From a checkpoint of a small class-conditioned image diffusion model.
Data: trained on made-up waving flags, 48750 training examples, 39.9 epochs.
Rows from block 2 of a small class-conditioned image diffusion model, named by matrix and row number. Rows with one number belong to one channel. Each number is 200 + 30 x the weight over its row's rms, rounded and kept within 0 to 999. All counts start at 0.
After each channel's rows are labels from the 100 images, of 14848 (inputs lightly noised), where the channel reaches its highest value: "top examples" is what is common among them. Only what is clearly more common there than usual is listed. The data: made-up waving flags. In brackets: how many of the 100.
# convs0: first 3x3 conv (model.enc.2.0.convs.0.weight, 128x128x3x3, each kernel summed), inputs 0-127
# convs1: second 3x3 conv (model.enc.2.0.convs.1.weight, 128x128x3x3, transposed, each kernel summed), outputs 0-127

convs0.47,182,197,181,251,222,184,198,154,201,165,188,208,199,196,188,248,194,155,225,176,191,194,234,199,255,217,246,177,178,152,206,221,205,216,208,228,215,187,183,267,252,267,188,221,207,219,207,174,212,256,193,199,270,251,193,236,243,180,242,227,174,178,212,188,210,212,225,162,201,197,234,217,224,168,266,235,220,254,181,232,191,212,200,191,212,253,203,259,207,171,165,179,140,164,161,225,193,225,234,211,159,218,239,191,180,172,191,253,213,275,233,164,204,198,232,226,180,208,238,241,162,211,188,218,200,185,184,206
convs1.47,165,201,215,169,191,197,194,211,206,132,173,201,131,191,196,157,256,200,204,207,181,157,180,197,177,203,157,237,214,241,183,187,222,201,205,206,186,193,235,127,200,154,176,181,207,187,195,143,211,184,241,287,184,179,225,142,194,237,122,167,270,183,200,213,202,226,190,210,178,184,183,218,217,203,137,213,192,132,224,192,193,190,175,197,175,113,171,207,230,204,204,204,204,201,216,185,219,192,246,184,176,187,204,257,215,233,159,157,218,146,182,184,192,199,167,166,204,194,149,228,193,164,221,184,210,211,195,199
top examples: white (46)

convs0.17,196,215,196,228,227,198,218,182,183,208,211,228,245,188,177,205,196,217,200,156,208,176,182,201,159,167,212,203,189,164,198,162,107,231,226,214,168,185,201,223,134,164,206,158,177,180,212,188,146,159,200,212,134,184,212,180,184,195,185,184,178,186,236,193,214,158,177,241,193,149,194,145,176,202,171,181,203,203,142,162,166,245,208,215,205,262,206,247,166,226,194,225,209,241,245,148,216,196,216,185,117,206,220,192,174,213,217,214,237,221,206,214,219,173,145,182,193,233,179,191,293,192,197,154,160,179,195,210
convs1.17,205,235,217,217,184,176,210,176,192,197,196,217,193,245,202,212,190,201,204,218,191,147,190,241,211,200,178,216,198,199,199,189,267,76,205,203,185,184,192,170,212,255,188,276,163,208,197,203,204,218,171,183,206,220,202,226,187,154,173,211,225,231,112,213,180,236,243,179,205,196,206,166,183,209,209,218,196,204,206,207,204,240,199,184,179,191,277,172,180,200,248,248,196,156,194,218,254,227,188,241,229,183,204,254,200,207,293,184,173,138,192,202,233,239,252,214,225,223,197,191,159,213,195,197,225,203,200,165
top examples: purple (64); red (52)

convs0.116,181,192,205,198,153,209,216,167,173,156,132,156,145,199,158,184,179,207,207,163,239,189,184,172,184,222,189,175,182,211,206,238,204,224,179,219,164,223,160,226,227,305,164,228,198,177,213,164,212,264,147,200,203,162,174,232,230,189,179,206,218,195,212,190,183,242,200,179,206,208,145,198,187,174,212,205,154,191,210,185,276,211,207,215,259,194,217,155,173,189,202,216,178,148,170,185,180,197,199,201,165,178,183,193,187,130,195,226,130,208,204,212,194,128,228,185,226,146,183,204,185,177,227,164,234,214,189,233
convs1.116,203,170,223,197,246,179,161,192,237,206,239,190,267,203,206,180,207,205,204,268,189,201,193,213,208,197,147,195,223,175,201,189,153,158,191,209,195,201,200,224,194,172,138,154,191,128,203,194,181,190,321,216,171,158,169,161,196,245,207,210,234,181,185,230,230,191,224,195,194,199,211,170,188,204,151,269,208,197,211,167,164,201,143,219,158,180,201,218,202,214,245,205,205,176,216,220,237,215,250,190,211,203,218,252,226,241,164,169,197,146,206,159,210,249,157,216,210,237,179,202,217,246,176,220,168,219,198,186
top examples: white (49)

convs0.86,180,232,179,175,198,226,205,208,176,162,165,185,167,210,208,160,171,201,260,182,225,204,217,235,201,237,225,231,204,229,219,211,164,177,213,202,130,154,190,181,173,191,221,173,147,246,191,226,251,228,167,198,219,227,189,206,110,239,211,203,222,174,184,192,235,200,170,199,265,192,151,166,293,209,136,135,203,191,201,165,164,174,163,193,184,239,196,202,225,223,192,188,243,209,197,166,214,196,166,214,214,219,147,168,139,237,190,194,186,201,195,192,251,165,243,192,193,216,179,208,211,185,177,148,225,207,204,199
convs1.86,215,185,201,254,175,186,209,188,207,206,216,217,255,249,212,195,159,213,213,195,140,128,208,206,213,195,183,211,200,141,266,147,252,208,171,195,203,221,209,198,216,255,182,180,185,178,193,207,168,172,224,231,204,146,214,131,151,167,163,196,220,211,176,283,151,172,261,196,190,179,229,148,169,175,180,249,198,194,195,232,190,227,150,177,173,159,233,193,170,208,220,158,199,143,165,218,216,199,181,255,185,182,214,205,201,193,188,200,213,167,201,149,150,236,214,183,181,152,172,213,196,194,174,208,204,214,197,187
top examples: saltire (73)

convs0.113,226,201,198,110,188,179,220,175,206,185,194,203,165,168,217,173,122,203,156,168,193,241,217,195,204,230,223,142,238,162,184,158,163,193,150,183,169,217,166,190,207,222,170,253,178,212,241,194,202,196,172,209,198,246,208,183,266,219,202,192,166,176,183,202,149,244,168,206,181,203,188,165,230,228,194,202,151,223,190,171,200,199,170,199,264,230,229,225,218,178,211,260,212,161,170,196,214,168,239,232,178,147,194,230,218,185,207,250,217,233,252,249,210,153,220,165,186,217,198,178,192,231,242,189,164,159,231,219
convs1.113,240,197,202,237,254,184,219,190,224,213,206,181,217,221,201,204,188,200,203,207,124,134,184,264,192,191,163,234,189,165,224,236,165,120,194,195,178,198,191,199,197,247,188,177,178,217,209,188,185,185,165,151,198,187,200,210,211,207,202,243,212,167,150,180,205,178,274,180,186,223,186,194,205,186,203,286,215,211,203,207,200,208,222,223,145,188,195,146,122,177,227,194,188,184,229,218,210,237,184,219,208,180,199,191,241,268,221,137,156,185,195,155,166,216,128,212,201,182,127,196,185,222,162,197,205,204,196,187
top examples: saltire (26)

convs0.19,206,222,198,251,201,217,203,239,203,240,223,215,233,185,139,222,198,209,231,267,240,209,224,204,213,191,208,206,242,200,183,177,221,146,180,198,164,235,190,178,183,180,177,218,181,201,207,237,123,189,240,198,206,164,195,212,194,184,216,191,212,187,175,120,152,120,212,188,159,253,259,172,168,223,237,219,158,218,221,217,219,177,158,183,193,226,146,142,157,259,203,162,185,180,196,277,207,201,203,225,163,210,206,163,258,227,212,216,184,204,206,175,246,191,201,205,196,180,203,245,192,161,190,205,156,207,189,205
convs1.19,220,186,222,169,284,187,201,185,212,198,170,188,166,161,198,194,195,195,196,190,143,230,200,235,220,187,205,207,207,239,196,198,185,218,210,210,224,190,200,270,201,236,188,224,162,222,199,151,209,197,155,169,217,292,191,178,208,208,153,237,208,168,236,240,226,218,274,192,235,231,197,202,231,157,223,303,203,241,198,189,219,210,205,225,208,196,146,145,170,215,224,269,191,207,192,179,194,204,183,188,196,188,212,194,211,185,243,218,143,234,190,195,157,268,166,180,185,192,181,164,174,245,221,212,213,212,194,234
top examples: black (51); plain field (33)

convs0.58,223,153,195,197,187,175,183,191,195,198,241,146,205,210,200,170,180,145,207,218,186,139,241,224,237,261,162,200,183,175,228,180,201,210,185,175,183,241,205,147,167,214,218,190,168,207,131,176,140,189,194,190,189,192,151,173,212,190,217,175,184,187,234,166,181,148,190,156,202,185,192,210,185,160,197,163,229,249,177,197,190,217,157,189,209,207,194,156,196,145,178,126,188,218,202,269,208,121,192,232,148,228,196,158,224,201,150,215,184,212,208,174,187,189,164,187,194,167,193,183,158,140,229,207,151,169,175,174
convs1.58,199,204,224,199,231,217,209,207,206,155,198,200,154,210,191,193,205,191,193,229,161,189,208,237,197,199,201,223,203,224,220,222,174,253,216,197,259,195,197,171,177,201,169,193,204,197,201,185,191,225,235,182,217,198,231,169,202,227,161,213,209,135,225,236,179,177,264,190,214,230,242,196,254,204,168,280,182,218,208,197,205,220,197,199,209,171,93,138,130,176,232,299,196,203,193,171,207,240,132,202,169,239,221,222,220,163,171,173,222,227,197,259,186,256,194,177,167,205,240,178,189,233,211,224,196,207,186,211
top examples: purple (70)

convs0.111,186,148,177,216,167,198,202,176,180,208,254,152,159,203,193,226,144,210,191,160,150,185,173,161,183,173,195,133,176,154,173,172,169,205,196,185,172,189,183,189,234,234,233,222,184,143,170,134,183,208,166,145,213,159,113,171,193,195,204,219,203,185,150,199,232,262,204,167,232,165,185,184,153,154,221,205,179,215,172,163,209,152,157,187,209,200,182,213,186,205,224,165,193,197,213,207,204,232,195,197,186,180,181,129,177,142,182,220,183,162,202,226,216,196,217,206,195,176,202,240,172,146,241,202,167,212,214,240
convs1.111,196,253,209,208,222,169,198,238,239,143,234,271,185,217,203,196,214,199,199,206,182,197,192,256,195,202,174,236,250,257,223,188,218,200,245,244,229,189,236,159,189,181,228,212,238,193,200,232,205,244,209,246,201,132,199,180,240,256,184,204,219,213,223,241,231,169,194,184,97,194,201,219,238,202,205,221,183,209,211,167,213,219,209,248,194,190,148,227,150,204,222,265,202,211,186,184,216,211,188,224,224,208,210,226,203,214,167,154,208,204,196,176,232,242,184,200,235,201,185,199,136,272,193,188,235,209,216,139
top examples: white (58); saltire (42); diagonal band (30)

convs0.80,286,185,189,136,175,222,182,233,185,170,191,150,203,221,186,230,163,195,199,167,73,175,238,219,231,212,204,142,216,208,201,200,179,176,169,225,158,198,197,155,171,258,221,172,181,209,174,192,133,207,226,204,193,171,167,191,170,207,215,194,197,192,189,192,201,187,200,214,212,221,199,149,187,216,226,184,120,214,211,213,207,202,141,195,207,202,187,209,200,192,251,215,176,159,225,228,220,142,203,200,146,230,153,233,174,158,209,200,175,206,202,221,192,163,193,216,176,162,169,235,200,215,185,163,173,159,203,170
convs1.80,172,175,172,212,250,168,187,202,215,187,187,187,201,172,209,202,190,200,201,218,173,175,177,219,130,212,210,257,247,194,185,235,193,131,219,218,212,179,188,208,205,219,194,213,187,180,208,178,206,163,215,119,201,256,149,205,103,224,229,197,176,183,179,179,213,153,230,222,195,233,183,232,282,196,138,289,204,185,203,174,166,181,179,173,190,184,163,162,173,200,198,204,205,152,220,210,196,177,195,222,219,189,189,204,221,228,177,173,193,200,197,202,216,233,142,125,207,172,177,197,195,214,176,189,244,188,213,136
top examples: white (65); grey (54)

convs0.101,154,178,173,218,208,254,139,230,208,243,226,201,206,202,218,190,200,209,214,206,198,200,223,177,215,259,184,247,156,199,193,167,226,191,197,173,157,242,141,212,164,175,208,232,165,158,209,202,187,209,263,203,161,164,181,206,199,182,208,237,207,183,196,191,186,193,154,179,212,172,165,169,175,204,201,129,192,223,206,215,225,159,174,180,184,183,179,226,173,225,166,207,196,170,167,203,236,201,253,201,176,210,181,178,203,206,227,194,258,182,192,296,263,137,136,202,177,181,175,229,201,155,186,166,212,201,222,121
convs1.101,265,181,217,213,229,214,234,188,217,208,207,173,249,243,196,193,186,210,213,146,120,199,202,247,227,198,201,201,214,158,222,129,234,167,185,166,190,191,203,181,211,229,168,188,154,252,203,185,200,176,203,159,193,211,211,135,205,209,165,199,182,171,239,252,237,229,291,195,211,237,215,168,223,171,208,251,213,237,196,195,189,209,183,198,168,156,247,163,180,179,241,207,191,185,206,198,210,184,196,213,181,221,207,180,235,184,203,135,163,225,200,143,114,221,173,194,184,178,150,173,189,186,192,198,193,216,180,246
top examples: black (56); white (46)

convs0.76,243,280,199,159,211,210,207,148,170,215,218,249,229,210,199,204,227,227,183,219,179,245,209,218,182,156,192,226,253,182,187,188,135,183,175,204,242,211,211,187,201,173,176,169,234,198,237,202,196,213,189,244,215,254,198,175,187,230,178,158,196,214,212,218,203,192,166,196,153,164,196,166,148,210,164,192,172,160,150,178,203,187,229,176,158,220,224,249,193,209,196,193,197,175,210,195,188,157,200,205,188,187,199,196,252,231,194,209,206,238,206,163,210,256,152,157,172,188,140,105,246,202,178,134,172,169,158,179
convs1.76,190,192,213,192,241,231,206,203,174,202,200,124,170,256,212,200,204,212,215,218,163,194,197,235,205,195,203,184,196,213,179,166,219,196,192,175,127,185,222,214,198,202,232,222,177,198,200,158,232,110,203,215,182,182,147,177,214,252,257,223,152,237,217,249,243,200,245,191,181,217,209,181,161,198,215,293,209,173,192,195,243,184,200,221,161,183,218,163,222,210,227,206,197,210,194,247,205,170,213,189,122,165,204,137,232,224,209,189,169,162,192,201,165,162,214,193,183,204,196,119,189,152,174,218,228,213,227,227
top examples: black (48)

convs0.123,210,255,183,167,230,193,176,143,207,198,215,202,235,207,222,208,136,147,201,237,170,171,175,232,191,156,200,217,212,174,209,248,141,204,204,176,215,173,159,216,214,168,149,209,155,215,141,252,183,210,191,199,189,189,205,182,203,171,198,178,197,181,185,188,122,208,202,180,136,241,212,192,204,202,174,201,201,200,195,206,181,249,198,184,213,224,221,248,201,203,227,179,215,184,219,173,205,212,195,132,205,226,263,152,251,171,220,182,210,212,245,146,159,231,199,194,141,214,258,235,158,172,203,180,264,164,220,171
convs1.123,178,209,214,223,138,194,167,203,216,193,178,149,150,195,194,201,169,204,203,236,128,126,199,223,253,201,159,182,178,185,192,86,267,219,173,170,152,194,216,142,190,191,197,171,183,219,195,168,180,183,237,229,203,225,257,185,251,167,205,165,272,206,209,180,212,182,216,193,219,215,184,198,194,146,174,204,206,165,192,224,207,242,191,178,212,187,196,188,194,218,210,276,197,196,223,217,143,196,180,182,151,231,201,211,183,181,205,186,195,230,192,277,164,186,196,212,186,209,167,221,162,220,215,199,194,202,191,190
top examples: green (52)